{"encoder_patch_size": [8, 8], "encoder_conv_stem": false, "encoder_positions": "learned", "decoder_weight_standardization": false, "decoder_blocks_per_level": 3, "lr_schedule": "step"}
Rows from block 7 of the encoder, named by matrix and row number. Rows with one number belong to one neuron. Each number is 128 + 24 x the weight over its row's rms, rounded and kept within 0 to 255. All counts start at 0. Numbers have three digits each. After the name is the row's rms in percent of the matrix's.
# gate: MLP gate (encoder.blocks.7.mlp.gate.weight, 336x128), inputs 86-127
# fc1: MLP up (encoder.blocks.7.mlp.fc1.weight, 336x128), inputs 86-127
# fc2: MLP down (encoder.blocks.7.mlp.fc2.weight, 128x336, transposed), outputs 86-127
gate.104 146:132126132122127175052104127103125139144157126126131150154126130134114069163151187104090124099170109132172091127099125071119097
fc1.104 159:132120106116153090127131105187118165173098127143182088126120100081126135071077093075119131125127144144104136128160118132118113
fc2.104 162:096125161186119181078099076121127099150100137109133143134086130142101128142124122110136135081122105128135130178107139054132095
gate.105 057:138136163144123140125120131097134101124113107092119140116114160198139110154133126174149097132101111144161183129137197104118166
fc1.105 056:152157176138150151141137119137118119151109125103113134124083138156107152117123152153120184151135127127120162134151095114140149
fc2.105 053:088120131145145140125148122116132101154166166125099121126176141095139150136106102161125125085098137124103140125115132152127139
gate.106 064:126145167121115086120144103142137117123122113118121145154091154122134084186150153123119126137119132081151099133146126116123137
fc1.106 071:080104131130143125112126087120141100115139118065126105146173164139126159161141161118130136176152148158124139104120125145140114
fc2.106 062:155147139125117128096123103059112078175128144164142162151199106139139116181130122094112096127141091123126129149173106115128082
gate.107 093:138128145135115177126132152140112092119211150101134144142118102104117132137135125108138138140077137131122133096117086111086151
fc1.107 101:122132114126119164148134125113138114105143150132104131127143131132105135132116165104116091116117141117160154093150151098116078
fc2.107 114:119119167127118118142130075110122137106124117178080125116145116136115149186122107102133084127117112123137127130118087097096116
gate.108 148:087130164140123134109132085167131129152092119156159100118089110089170136133146103110148185148155140148093133156123117209137161
fc1.108 173:126126099122150095172128151139134128091142081100136121119103136122110116102124124074119105142135115118135149103160138096113160
fc2.108 159:067126185131131078152125122178133139143108096136093146107127113101145144131136138054125095158128163131119125114132110189115141
gate.109 074:155115224130148142110145121153135127122111160139145142114149110158127130135152172114159164137108130106111138126094149128123181
fc1.109 075:124114091140152077113127122120124115174140108141134156114098130116159150129120114091102151080091143130114134091107151111155102
fc2.109 075:158143115149135067123124138122124129128123067174114141125135135096148159111125106143140204155114143128125114120163116165108150
gate.110 080:121122157136126103147147086108131114154155099137111126099109165167115134113141140047123099146161146110135126138160110128126140
fc1.110 087:164132133121133136130138150130107122119143115150134147102123113146165160153123115159139136184101109139101126132097109139121121
fc2.110 083:150125180118134179122138153103139098078124143163104128123095136110076099149124137119136066164164152123127125138099126118144143
gate.111 204:173130146157107137176083116117095130140179116181165115111151118073144143140153137128172108121139080105137151174122111143116180
fc1.111 148:148150132140141169105115113132098102129080110159153143172128118120157159137126083151130135096089102122119136124107128112131108
fc2.111 150:117143163104151149119197109134138098100117147127092085134114152113112097139124076163124122159162164117174106146114170105156143
gate.112 065:099137118117109105119121150150138106104123114121135124122160125071110143084128140133120087136174139128138121118118119074144109
fc1.112 071:096125180159122111139132141116124117119155103131123148101100115159112149089134143113165110108139124154124135104178097128085120
fc2.112 064:110149142131137107123136153126120137108151145138110117122116136137078177076133140124094143134114141131132113089167145081173132
gate.113 062:093134144125113162160127161131105133159129149142156133083113111125153151159142139137134138135135105114098140089166118116102143
fc1.113 071:123129082123063166156140115115133131149103117112114144102097118099125158155151122149116133097109110147141131088142128132144109
fc2.113 060:114126110107109142160124150161119185132127153127126157128104136130094158136123141112121130125088118121107126079102099131159079
gate.114 182:087122130126127117196124118113128126090139105115122127118163149070124119188107128178144077130114128129138120135197106153134172
fc1.114 180:128144127136113091163138149140119121065125149124130096151074107130113123193128117153125073134154167126133106132142134145152148
fc2.114 185:169121108099135124081133173158138165124121198141127096125068109186127131146116128110119165104170170136127130137076161097179089
gate.115 069:100103120124099103128123117149129108135105125100126137114118162166115126075127146083157103092106121134139133093113148095098100
fc1.115 065:120132090133094208160118138152142113157117115121111169153133124078165143156125130143112160108090124098104129140059124116090137
fc2.115 060:151120137153140103103122122069155124149118189146112166138133133167128133214116086127140131130142164134119133106114117107135146
gate.116 071:125148102106145133132133154116116143131139084126125137146124132086131162149124109154108087100148136148131137124140116133148133
fc1.116 073:127122138128109122179121098170128079121131148122151110127177094103153094081124135135138118120122134117156118160112143108156156
fc2.116 071:101120168147116128129136105102135092116110166127092143106148114161199105146136144060138097132112131121126148145107141110084174
gate.117 062:089095144141120089126131123133119133116110138141132081127085130184084134116124118087131136130073149127127123142137102127129139
fc1.117 068:132139165119167096095137119145130101129111133160131087132101147105113196245142112154123099089097139129139146146142138154118129
fc2.117 059:128134143140126078099105137146131127146140125116154137143109110116134130165144118105132170044123117123123127126120200136144111
gate.118 065:153128106114132132193117170115132137162134108123150133119132145154150130110122086137110085077110114127157122163152113119140113
fc1.118 072:103132121127144163116138148107134155119159129172087137107155124107097173126136138150128141134148110127139175138152094095065140
fc2.118 068:120136085148136150133117156126116130120140094194139143132133126101124129052140149117113121133147152113145128158151119121100124
gate.119 148:113134154134108131114103108124145128148174109136132129142180134183105110100143164089121178150085117104154155116143098141123085
fc1.119 142:144122121118125114139131190124124115074120171156107161150146142161100131098121102115134181171130103123115119147122103149112128
fc2.119 150:149140137143122127131146187152123093106131135157122166126110108100113136119130132109120137126134113128124125139167123201109132
gate.120 059:113132161132108117115131125121112114086131133091136156113082116166077135141130139142186169146090110146177089124126127150118107
fc1.120 065:112122160124087087122111172136108134074145137106107136107139126137130109126108141165140147146125147139135106125146124113131169
fc2.120 062:172133081160111103144074118089089158169125112102159165129159131158106138140136086067141117157142107121108122117147167066166143
gate.121 193:127134130147120089153142151102125103076140111110148089114134126113136108141153139137135073153155115118105121130087149126107131
fc1.121 169:116133164131152124113116142106152138166119094121115208128166150101118179109127142143122195101089088126133128112127102176119117
fc2.121 206:148134106141126152138125148119132089084156164098112104137163110152120106121128150134127029157156094118126127140122121100113138
gate.122 062:141145124121128102123134133123132113103134151126104161142122132047116152092144132096114088147133128122168128109132112129118133
fc1.122 069:112146119132137069124137175148139144102148102139125123129113150156160102111115108149124110163120122135100135114099107138117125
fc2.122 061:123130096138133129129133136114136164149159115131141158126113110119096153124131112128118122147136182125111124103156152120169150
gate.123 059:141146138130143084106137150129110132138149154128129144126179180114075141171124116136129159169128121150153129105131138161108122
fc1.123 069:170120135138118142115121146128116147123150138111127119140142121115080081145134137171137163147165102150132128101128127127149119
fc2.123 060:124137157147128077122110150106105143110153117124080118142139097161139128108126139162115155094125095136126121079120178162120097
gate.124 069:085141120134124089150130140146142179100115132104159111120100130116145096121136158131124175141115123120091108107081133138121100
fc1.124 071:154119142134152136093128146131129135138132132093079123135182108189082130103140114140147145147146116118169116151101089164128079
fc2.124 067:129128091131119174145135160122129127102120177149099128112159131151113126132137102157144141092122130118129134153150159154155110
gate.125 079:163110124118106146121133171173110125147102141136148133131153108111130115094112132134136069162087126102133108115098129139143102
fc1.125 077:177124135118123150110139145153106141143123109130160133132166060101105083173120109171122107128066127109135104108120117152140113
fc2.125 077:174128145145127123134120086050111124112113152114088144133113123195144131143129084152119127104137127144140134120137117100131119
gate.126 078:143128086129163144109124111118141155127151102117152152137123127137157133118142141128092145131126110129065127123122174113132125
fc1.126 086:152150128146129104158147125101131123095112104079139125106184166124122140131127132118158162096147131123117145163146148113134126
fc2.126 076:138150120155117129132103102100099117095131142176111115133117126167146123159128140124115143134142116128144111122156086094169086
gate.127 072:104119157120101123122134115150135115074159160123086108140118117136163113126133157166094176212131125109104138105150115140123138
fc1.127 076:161154136135132096154122113099126107111127096101137134132083153150110175076130125154145158122080115126131121147137120115152109
fc2.127 059:142122115151117136130099099067120144113124105088177155113140120177158131094147136123136107121121129106120138108163173137139102
gate.128 071:131144161122118079085126101134162116112107134175153127134126119140145124132104131146121102131124122128090153111089133110120120
fc1.128 069:180121138125115154119118108138103147147105114124111118113160166120151154096116124134150165132123107128108133082120135123145155
fc2.128 066:144114115120147130123140114152145125172108114125124111129118150130136100099117111109159122123145121132118126153060098117126167
gate.129 067:141128148109130145110118103091146111140123128140138106116150110108075113061117142084138143164132135133132139161143140134145149
fc1.129 069:131131129130142110125136140121123136100154152150109123123126170108103147150107113092160163101155112103139140135119124146124138
fc2.129 054:122128107143133100114113104143142153131101175163120132125110126145132155095117080098134180091073148124136128111114119119157112
gate.130 058:098110111128136106141123158135111124111125135156152152119078151171112099143125109157153100112076118126140109147130161128097138
fc1.130 058:159133104129147114113106122116146092069162131121142165117123139143100167147131138082169084126096153112145132094106094118123128
fc2.130 057:097124139117129162124110102132141129135149119115114194111135135149104159104141092170139129160146150128128136139170150135175134
gate.131 057:183096135111130123119123137148122116131131106081116116154118132132132161126152140127184148142106120155132138159084192116125117
fc1.131 062:108149168115130104120118144142156108130154138146115142132094150121124108122124135097139125166130128147160161149115165101130121
fc2.131 050:090132197142101096154121086088117157105086088090141146095173152146184163159122128127127097126120127132125126135129095164136183
gate.132 063:177114100125196129127129156093106131121117154127124104160157108128143096123107140163166153179112106149107131141076166135125103
fc1.132 068:108115091132145149106110126122121122111112113133112160138123160112188131146131117156125164132113150130123133131155158134126132
fc2.132 059:152113155101117152136115142126138182156122127188126134135160131112142121114124148116121081162143111128119126133159096202165140
gate.133 066:161139158133125166147131142132113138125148120128115121138099115120166138130121107122117136112066098134101148127081137123118104
fc1.133 069:110139169133100117129130082128154126099099126109123152082123110100132125166103091096126131188133144105129092122146083140116136
fc2.133 068:104106144113129088146134115116154135123149128170110124112187130146163145174147111147136154128131127121091140081127121141108118
gate.134 060:121129138153092143091137138120096168144126133117145126110165140155145115127153152149095080147087166119139096137195064134098152
fc1.134 069:141121134129199156139137168142131151133152114139135118093113127152115094133123106129134157072147154099134163118121139134154132
fc2.134 067:125106151145142124097125157157130121113128109122127088131145135190164083084133123138127076124129087126136143142156115158075125
gate.135 062:136120122133155145114129098117125135152126135133116146148110123081126106115119158081148106139093130122158136123153110149133123
fc1.135 069:137161092126136147174129115144092128100117124126130147116148170121140159110125107168132125147131102142120126117127139119106124
fc2.135 055:108129056097129170136171173176136110138124124177100169122097108144138121071135140111127132113107123112113135120159111154145125
gate.136 058:130137148126114132167120128139133115083119138128173140123151158109138168135130109147138144082144112130118139142161105127119113
fc1.136 067:144124095139112101137132094129096153110111100141138104115083106147106140154141118194104086097114126113154111143107095144129168
fc2.136 063:132144140135127135114133103119113082105138164096084143138129116096094103154139133108115104131142099132152115134171139114106126
gate.137 066:147130156112143091120122148134125121112089132146167099140119126137149115117123156168162102127145117086115158157108123171120066
fc1.137 065:135134138121127129134131144148124140099152149153128112156140121163123093151138154133145148203129093122141102096114158135128129
fc2.137 069:136127126112130104122113132069134134116123192089097117126189151143110114159118093168107105083153140129139127135127146116170145
gate.138 059:115134129121172161122127101088130115111162105136111132099184126113102085068126125147124158167175120140122147171135096129126143
fc1.138 060:130176157121112119133127118137118129143076121143132147156155086131139121142114143127099078125157136145176095095142141108111168
fc2.138 060:158128149129101130104140116111146128097128149160150105128156129158106113152126140150132144131119156120091136082159139139132155
gate.139 128:182111110125166107103122100118145128138141129117144083148118090106129141118137130044111122099170121145159137131187137115113090
fc1.139 132:138138105123132147132139105115154126091119127177131120165151124106134170129098076159126124107115122114137123146096103162150121
fc2.139 158:143133094090130127150129132094140152160119113126152177118109122076164120158138105171128112110091129127130121125103167150138122
gate.140 058:138127164118114152148104118140123115110119119103140137138152115146139118166120126126117172127136149140122124105127162134118153
fc1.140 060:101164081125110112169113166155131138159155156129123143125152149091113193109143118171132090135119141140099118097193126161123143
fc2.140 053:176135132161131125135098102092120109119120145144054144140120108122107111138112049137121105125163128129143141130139157100100148
gate.141 063:116126168136072129111144107130147167151140123127083137144100115090099119189125112122119093128134104137145119137159118132130163
fc1.141 071:095138162138123111123144119107111110152119142142102167133181173121139127135126128117120125163121122136127117106126162131131103
fc2.141 058:120141131128110126135134125116120074157133126148096154132130139146131127123132109094130118130117137137106126129151087175104155
gate.142 180:119113111118144112155121107074148170191131096162155154138132147146092157107118135144142129130114141130087136090087125082155078
fc1.142 177:138124177126120146125125106146126107055131115112111097121170112107184097119152136144151110136148103117174134144140126171103210
fc2.142 147:134147130161126111148089103117080146163126115138105168136146127156137157125137118105120099118119094108105100088092096134106078
gate.143 056:149089096153126135137121156095133130090112092116128103134169110124121143142098125120136119124140152141116128121151104120127130
fc1.143 059:126138081121111114158143140103126109109100170140086121149141124120120160136133146128116098125136135126173083124132114122127165
fc2.143 061:097121100120138100122121155155124161100116098152147101123101139049103150105133140133124172125124116134118137147146058126124118
gate.144 062:083108080127161140154136150101137099123121103151132105156123110113126113127123152141133123145130162133108200135132166143107097
fc1.144 072:131130114113112085119119147118116137111124102114124112125064091130121071132146142151085094069114146110102107142126135130126113
fc2.144 072:110120127142130134103126099153129111084136087090141159118063145149123131196120142139145122147132174134100133159085139130121157
gate.145 067:111142120122088094136128132117125118072114170128127137132169127154134044135108121155138145140155142118124124163181109117137110
fc1.145 074:114125143135120143157130121118118160169121106128103165131106122104054136161096146086124121138126117116119158114159133109145143
fc2.145 068:093137095151139200140147119170132099105148140104113123136159133102124103101117161100124119159143132131152124103121108164079127
gate.146 185:102137101133087119113133094079121127107174099161134133162123136136082111135188135130111125114127101114144104109124117155149078
fc1.146 174:123109114133088097208120151120121125134092114169109121093130135100122198098133062136159136139098164119101165112132117176122139
fc2.146 210:150127125130128177095102096115139126119125136102120132152082114143093097118111126107110081109156120123147128167093116079122091
gate.147 073:088126125124120083115144123140123136114112093132147106135114141154163155095136108107141158147189136121145126167101106113131059
fc1.147 081:147122120117131111103114133134110102084088147111118136132175114130105205146132132086139147143203115134126100128106127099144102
fc2.147 066:183124134120117157119113134152135136134132145133166157113141113202134142157142131117141171110138097152111144090117125086152128